From a checkpoint of a small model that answers yes/no questions on an image's attributes.
Model: 14.2M parameters, 48-pixel images, encoder arch regnet, encoder norm batchnorm, encoder activation relu, encoder depths [2, 4, 2], encoder widths [48, 96, 192], fusion encoder width 320, fusion encoder activation swiglu.
Training: adamw at rate 0.00074, 9200 steps, batches of 256.
Rows from block 3 of the fusion encoder of a small model that answers yes/no questions on an image's attributes, named by matrix and row number. Rows with one number belong to one neuron. Each number is 128 + 32 x the weight over its row's rms, rounded and kept within 0 to 255. All counts start at 0. Numbers have three digits each.
After each neuron's rows are labels from the 100 texts, of 14848, where the neuron reaches its largest size: "tokens" is the input token at the peak. Only what is clearly more common there than usual is listed. The data: seven-segment displays showing three digits.
# gate: MLP gate (fusion_encoder.blocks.3.mlp.gate.weight, 1280x320), inputs 64-127
# fc1: MLP up (fusion_encoder.blocks.3.mlp.fc1.weight, 1280x320), inputs 64-127
# fc2: MLP down (fusion_encoder.blocks.3.mlp.fc2.weight, 320x1280, transposed), outputs 64-127

gate.630:168123079136121073107148077089162131149075130122155052147116144144126103075093043142103133148128183116092185171168134164172150101128137149155142149116127100080116179130158169173127155128082128
fc1.630:104068141132138118170140144134128084139162108142140183085116082117162169160161120119141097134152166107125125121070059140140186180156137143137177138116177073120102077131115142140096153132155127
fc2.630:133130116146126121154152167095127092174118146137085093092145147178123127092135125117124072212065087093160168085155097152095090218150091134128157105144120133102139144121103142139080160161129142
tokens: "decimal point"

gate.173:118097117121122137152124151104144134162076166133089095097129086149102171119186129125129117153134109180136162176162086069123105078157093115078073210113103137127079138120087147136070132098125146
fc1.173:164132179128109177135105144095080125122133076105099169152153152133085095122111101115106088065149117133091168140130167076107094000101115146078098101142141126146130156130067146130167135143125130
fc2.173:146125158092084153171101126130158116189180131137140145151134172165160165151154157096137075131137072102163135165104111113081118055154057115136160133146145115118161137118087142142125066159135107
tokens: "glare"

gate.500:163141130163117065128181142156122114132097123122175098087082100117111148127166109172133091099121091107193167198180117140113131132121119129138138126156152112190123162115117153109143134140120174
fc1.500:160130102114147124148122152121148105120115134111129134072115163110129090080093125172118136129124121174151159069106065113158152132173136186143097125109109095069081142091164095129100130097113149
fc2.500:146131159051082132113097140108110161155100160127165120106137087140156135132120160121156177138146142145089115134125122138155190159124117087143094167129086122096151159166079128157100091079180161
tokens: "decimal point"; "the digit 9"

gate.352:156106160095126105088074130094158143113148096087113129139149169122126100162113149126114133116133122148110091134058134092097220180189149096098170164119136150105127103124145129144143112143140160
fc1.352:111097118072145118116154126158114152162114162100158143172160143205083090102117161132155116117130121155156144147119168106073101196191108101080157143128105123227106126087128092172103113168052120
fc2.352:143137126106041195124148131129120159109082103107132081091098121119163135106088064104118149126144133201169098152097124164122109128103074149165121113135198106114096100165158152133107106110173136
tokens: "red glow"; "blue glow"

gate.741:129146125179121120109062080131114130096186144156133167128144137082075158086145077088123174048143138151106153060131076126109144124117124064058171116095142138092098148142152137097148137180130152
fc1.741:156164135176128104101202139100122110139098169150171117151075130115115098089109131139173142126113074155181061089108109146100199105105139131099171095112151178132143135156112163152102147162146147
fc2.741:125166136131128086153129123172089065160104117209074153122092110118152129139159103092166085146157154102088141153128124159128078197113178193100152165159100088094129069124095089130147138155099111
tokens: "decimal point"

gate.570:104132180154083118121120125143134143101097130066093140186123110105130130160148147198153127165136139123092137152103122088102110142166129118073083113089114134119062139175115170107127195142137114
fc1.570:118105178150111175118153127128114123129110189115088065114162136141104113122088106126127154124109129168071153148138114113091155152127143114090082089153137157098090106134158136101120108159124080
fc2.570:150131122123116112094120109136130140080177122138186108154176162102182139144123108149089142086088134140093112180169123122095120139156094143122090139167181077130110083121164155108135141123149120
tokens: "decimal point"; "white glow"

gate.723:105126139142178112145180104093115086104179111167095146195133121172144136099118136114151143106157185169144101235189129094168149102117129083095091095135127128078073096129113178140099139119113116
fc1.723:214166118116112106145104160137057133143205083123080121111184154172107104117141146124149147207126151157146138122136188152074133100116179191063155116147082168096120138136129094129180129198179156
fc2.723:151177101155145171113138190200108129145159094118171135130118136088099150144088173087138135115123076106123180128069127162080165124145208127059140133133171110107190108108094136134139104134147137
tokens: "glare"

gate.374:164064113178156198156097071168112118124080104076105128120116145098098125118141112115131095109123164127078084132089149091148111131169122148158110142063123098070110133109069140173098081104129124
fc1.374:140106179160125087148159109131141118099136076153068104143152185140116120146108146148131086089101117163138127149163133067177144158123101155083108098139143156114158111063115148091151032108106100
fc2.374:109169127086095116108161110197096148129140138112132077149126075115145100102172169145105143121162152156126110153088136157154113133108114160164169089148087069113117123168176084112156115124192122
tokens: "decimal point"; "glare"

gate.699:095145099106121110121140155103097080125119123106085133133160172168067143125138151131139085114161147143083096171116121129055153196138150142172173117134143122143110165166137111172088149137123128
fc1.699:141112155126120180105170077108119088127065043135114123160166064123064099156138082144147113182092081131140136178135101087164145132138157113107131139102084135188125081149139129115126130144118173
fc2.699:078179026201120152138178090089099189156174194119121144091108173145069119144149122143152127087139127144088203119086116137122148046094111108117100121106090138142129124139050130151079146159183104
tokens: "glare"

gate.433:116120124181091166119090083183117116096132154175121145115109126168117108107137090163151106123117134161114193096110148119088162110127213119092095119162098104144087169138111142137144167098131086
fc1.433:129087089102133187147157101104147065144137103115101138095120131097154134119157141151135133152148150080166158133144113111129098140089101102102132120103117157184093158124092104121059133146126057
fc2.433:077106177111095158172158158184127149099089129136140106094176093078110138170171121138169109073142142125181134151154117108119168138197116099060193139160135124161100169121131125097124151144140091
tokens: "glare"

gate.231:078155126130113076106134107119118130121119086122097109100236143093076129114134137150155100120142181123186161103128159144150178134189065089090175117149153105125126128150128061194169116064134158
fc1.231:137184126086092133170168116104132139100083096089095101100094149081138136117177134165165145168146128136183174132132145127110153136137148076137149149179174163129117181118165124124166175157162094
fc2.231:176155142153099142124213101089135114124155134142114151152079155168132148119110134142132107157123104118164089140143133153181184138121153119087159159116130183125119179111139107131106146082149038
tokens: "decimal point"